config = dict(
    model='multi-label audio tagger',
    dataset='synthesised sound scenes: up to three everyday sounds over a background',
    train_examples=26041,
    gain_aug_db=10,
    n_mels=64,
    hop_length=160,
    input='log_mel',
    spec_augment=False,
    win_length=400,
    arch='tdnn',
    norm='batchnorm',
    hidden_act='prelu',
    depths=[12],
    kernel_size=3,
    stem='single',
    widths=[256],
    num_labels=61,
    init='trunc_normal_002',
    optimizer='muon',
    muon_scale='original',
    learning_rate=0.021,
    momentum=0.95,
    nesterov=True,
    orthogonalizer='polar_express',
    adamw_lr_other_params=0.0018,
    max_steps=10100,
    batch_size=384,
    epochs=148.9,
    lr_schedule='step',
    warmup_steps=500,
    weight_decay=0.01,
    adamw_weight_decay_other_params=0,
)
Rows from block 5 of a small multi-label audio tagger, named by matrix and row number. Each number is 500 + 40 x the weight over its row's rms, rounded and kept within 0 to 999. All counts start at 0. Numbers have three digits each. After the name is the row's rms in percent of the matrix's.
After each channel's rows are labels from the 100 clips, of 14848, where the channel reaches its highest value: "top examples" is what is common among them. Only what is clearly more common there than usual is listed. The data: synthesised sound scenes: up to three everyday sounds over a background. In brackets: how many of the 100.
# conv: pointwise conv (model.blocks.5.conv.weight, 256x256x1), inputs 86-171

conv.123 092:552492555493461474567410419462490466453469512538480507422484482496429465432487420442523489473480473522411438482504499468511465490468472565471542535491485463524523489481629481542460471526513459556479455538454489498559451512454517517460515428479572480506487416
top examples: stream (52)

conv.208 101:558462483466434507508426493526480488536593559511488452472493481529461545466533464544471481457525500485484497498528534524493442478540503491519552514525526448480547481492522522478501506463436423425493501434485521536517580543507556514513467424486553500525478475
top examples: background: none (58); howling (35); bird chirping (31)

conv.57 094:500531470513509537489516445524458476504543497488456472497491523472471523504487436585458431486489501453459515503485498440454468516611532521533479477529442377481474521510493460487452520478539495428485536516483497568514489501503451501492470400538536519569471470
top examples: water drop (92); first sound: water drop (59)

conv.76 100:516594504541568432520435530493473525460447490445475525484474503479410534485473449547504449448547519486463514524483470531468515452509518505530560481523485486536509443438628546490443437544528504492497534466511503519508583556484444456456560535522471475471483509
top examples: stream (79)

conv.197 101:539531501399528395458561430467572519460512416442503484462559518490476549508463471592589507519530499484484542474488521478519481496556468478547510512410454504443456485522561499527463456550490542457463521541531637559532509548491552524568516506541494474449552512
top examples: background: none (65)

conv.82 108:486471498509527497515494533547481485519497465545415564491462512566543537515500444513504444440489533481484505519513484428493475542503504472515515434485516531461507492490430530541508480542593619492497477439506522519549477535413574499496479520446524534512480502
top examples: door slam (67); first sound: door slam (51)

conv.102 100:497473497499519485516455516480456512439503554497467487504506516581536529493537573542470520501456455491525583469453458542487461497519539476500549521549550479482502504427514493523529481431452575549473455541509558500490495482515539423479534477503568470505455447
top examples: water drop (91); first sound: water drop (55)

conv.205 095:449487522475428505556520480473461481478447516444531514490428505490509504490552469495469513421519466507503484493510537415507481513535589535532530490428469527489515477481467539479501526497449550474398552458454432508462523477574506502499497520477589499499480578
top examples: bird chirping (39); muffled (low-pass) (33)

conv.129 103:442477468507538552492430443431462471541490501469538493496469497460534519474511460519516483502513483488530503503527499586483519485496463498555476491478504484501458506489451469492559504457463495466570509539494521508529530569503540532499485485496478559493549480
top examples: water drop (99); first sound: water drop (62)

conv.153 099:435485495491470467543502475489458444563508496503517519598566503543479456522455458502500429492576490565544480561555515527484460550471432464525500457488508505502590487454508466521475490514537568499473484529485489534468541429511493476610479614531513509472500505
top examples: door slam (61); first sound: door slam (43)

conv.108 100:444507497423573538549486505462503585489424475489570431468509513570486520495507541438488577438502449515480522538483508509553479494469470550531457524529479529525449468472468548502464607523492499464504509465469502436466549561513566450445495492589435505464516449
top examples: door slam (26)

conv.85 101:519472485537478459466453455483526513471539542596439505498443497490493435553467484455606547526487490516527536432472515483519481515502533488476448498473496547495480544457532453550420533491467443560486492465492514486497447514502480532516513493479518456512524456
top examples: bird chirping (74); first sound: bird chirping (49)

conv.113 101:536530435486473493448514468486463525488554544525520544489449471516431509491484521510520447406525518598447512487496462534473450478494452413545533461513517503548523474533482494500455435518475553476489511540455488492518571455537452495537507480530475472430514496
top examples: door slam (88); first sound: door slam (53)

conv.10 106:524526463521484521469435534519484496470496472510433511498537457482434423502587481523545414459551544584493480511481465528457441453505445434532491573520483502527423508504503483524481450536474406480491481500472505511438524508476420503486488456452480573599518456
top examples: bird chirping (62); first sound: bird chirping (42)

conv.168 100:527505514513538563487550474555500469540533481556470553541461472484535498525507508499536475509544498533454530493504520493502438507549468514485455532521579527576524473576532479524418457533480466488448605511464466546488449489487510493457480487618593559494564511
top examples: door slam (67); first sound: door slam (49)

conv.177 098:426512475503470449496452515465444509518534538489559621443499465530531501507498517536599446440464483494553493480516557536454502621494435506475503461506468554462488480535441551499452464504504489578515512481420523463413542568520498469536559509521483519478467540
top examples: water drop (80); first sound: water drop (49)

conv.37 099:517538452421433536456513519501487437538517478539463461513483510550494477458414508550468455514501447407520509475485502531574420507556588491484531433521493565549454530470537507486511463494463491505491426485517516484518442465555534397542518498439484519479556493
top examples: muffled (low-pass) (29)

conv.132 106:498482523509556513499530488474378593414502498508484471457522529526477496481460515479455455495600497514493480461571482527483492501512439529515551494478547481453497501454529529545509476447608519565516506520510484481452515454534504473541448470532521510475463518
top examples: door slam (93); first sound: door slam (68)

conv.13 099:513463556528522562500499477479510518462475550466521498500457527501456444529494455488615511476535446480478528460529489494448438482496458465473426473491462431446531482507459524490532446508454479524496525431490517505539491502444491499538504460487463499510516495
top examples: water drop (100); first sound: water drop (57)

conv.180 097:524555537476467518524486504494461520473564462499512537499542525436478493474539453461457453429567463526514483434491529492488523433481480476503521510533513451475491482538521453464498474482461550570509503469474417546517496460498526546435528511499521505501477533
top examples: bird chirping (100); first sound: bird chirping (64)

conv.98 106:470538537433488532494441521548492554468547568435488482481458449520455435508538505490565527564531441537416510539549493562537495485503476462506400459495449505500435504488479528478507503475443564539456518420476528461396568562480511465513555475447471516510548542
top examples: water drop (92); first sound: water drop (52)